From a checkpoint of a small multi-label image tagger.
Model: 7.4M parameters, 32-pixel images, arch vit, norm layernorm, activation gelu, patch size [4, 4], width 320.
Training: 12700 steps, batches of 512.
Data: trained on simulated stained blood smears, 195000 training examples, 33.3 epochs.
Rows from block 2 of a small multi-label image tagger, named by matrix and row number. Rows with one number belong to one neuron. Each number is 500 + 25 x the weight over its row's rms, rounded and kept within 0 to 999. All counts start at 0. Numbers have three digits each.
After each neuron's rows are labels from the 100 images, of 14848, where the neuron reaches its highest value: "patch colour" is the nearest of a few named colours to the mean colour under the peak; "responds to" is what is common among them. Only what is clearly more common there than usual is listed. The data: simulated stained blood smears.
# fc1: MLP up (model.blocks.2.mlp.fc1.weight, 1280x320), inputs 25-49
# fc2: MLP down (model.blocks.2.mlp.fc2.weight, 320x1280, transposed), outputs 25-49

fc1.656:500500451519500500500500500500500500500500573500578500500500435500536500500
fc2.656:500500500500500538500500467500500500548500500500500500500500500500500500500
patch colour: pink
responds to: teardrops

fc1.2:525568500500500527549429500531500500529466500500531500500500481500582551453
fc2.2:500500500500558516500487500543500481500500500500500500461510559500500500500
patch colour: purple
responds to: round nucleus; crescents

fc1.129:500500500500500500521500461500449485500500455500500429500500472500500500500
fc2.129:522500521449500500500535500500500500500500470500437461500527500500500453500
patch colour: white
responds to: small spheres; no large cell

fc1.109:500500500500500500500539500500500500500500500500477500500500500500500500400
fc2.109:500500500500500500500468500500500500500500500500500488466500500500467500500
patch colour: white
responds to: platelets

fc1.152:500500500500500500500500500464529500500500500500500500500500500500500500500
fc2.152:500500500500500500500500500500500500500500570500500500500500500500408500553
patch colour: grey
responds to: platelets; crowded

fc1.95:500545506500530500500471500500540500464460500500543500500548500482543478518
fc2.95:474500561500498474500515500500500500519500500500500469531500531541467500500
patch colour: white
responds to: two lobes with orange grains; crescents

fc1.581:500500500500500500500500500461500500445500500500500500500500500500591500500
fc2.581:500500500500500500500500500500500500500500442500500500500500528500451500500
patch colour: purple; brown
responds to: dark grains

fc1.440:500500500500474500572467480476500500500575477444500500437500524500500463500
fc2.440:500500586500477500500500500553500500500535546500500500500525441500500500500
patch colour: white
responds to: platelets

fc1.360:500432500500500500500500470466500500500500523472500553500500500488500500500
fc2.360:442482500541500500500500521500418500462500500500500455500500500558477565500
patch colour: white
responds to: crowded; platelets

fc1.543:460533500500500500495500500559500500452532500500500500500552500550500500500
fc2.543:500500500500500500500500500500500500500525564500500437500500500500500518500
patch colour: pink
responds to: crowded

fc1.0:500612454500500500500441500500500500500546500526440474429500500500474500517
fc2.0:593500542500500500500500425429500532539500500500500565500500500500529500460
patch colour: pink
responds to: crescents

fc1.215:500500500500519500500549521559500500449525486524500449500500500500570500500
fc2.215:485500500487500500500500500500500500500500500500478500560500478539471500518
patch colour: grey
responds to: lobed nucleus

fc1.478:531500500500500500547500466500457500515500500500500500500528500500500500500
fc2.478:500500500561500500500500570500500561458500500500500448500500500500491500500
patch colour: white
responds to: discs; two lobes with orange grains; target cells

fc1.203:500500500500500500500500500500532550500500500500550533500563419564472457500
fc2.203:500500557470474500484500584500500500478553500500443500500494548500559542500
patch colour: white
responds to: crescents

fc1.182:435500461500500500500500500500500500547500500500500500500443500500500500500
fc2.182:500500500500500500518500500500500507449500500500500500500500500500500500500
patch colour: white
responds to: platelets; discs

fc1.146:500500500500446500500500500471500500500500500500500500484500500500500527525
fc2.146:500500500500564500500500500500500500500500474542460500500546500500500500500
patch colour: purple; grey
responds to: band-shaped nucleus

fc1.248:500500500565500500500500500423517536461500551500537461500500500500500500469
fc2.248:537447500500500500500500500500500500595534500500471500500473457500479472500
patch colour: pink
responds to: crescents; discs

fc1.19:500500466500500459500500500462500447472500528500500500431500500500500500555
fc2.19:549474549500500500500440454446570500533500442500500573500500500500500500500
patch colour: grey
responds to: round nucleus

fc1.711:500500500500409461531500406500500543500515500500500567500500500526483545421
fc2.711:511500500500500500500500500500459500500500438500547500466566416500500500514
patch colour: white
responds to: platelets

fc1.496:537520500485500500500500448531500500430500526500539500525500546500500500500
fc2.496:489500500500500519500500500500496468500500500501500500500500500500500500500
patch colour: grey
responds to: band-shaped nucleus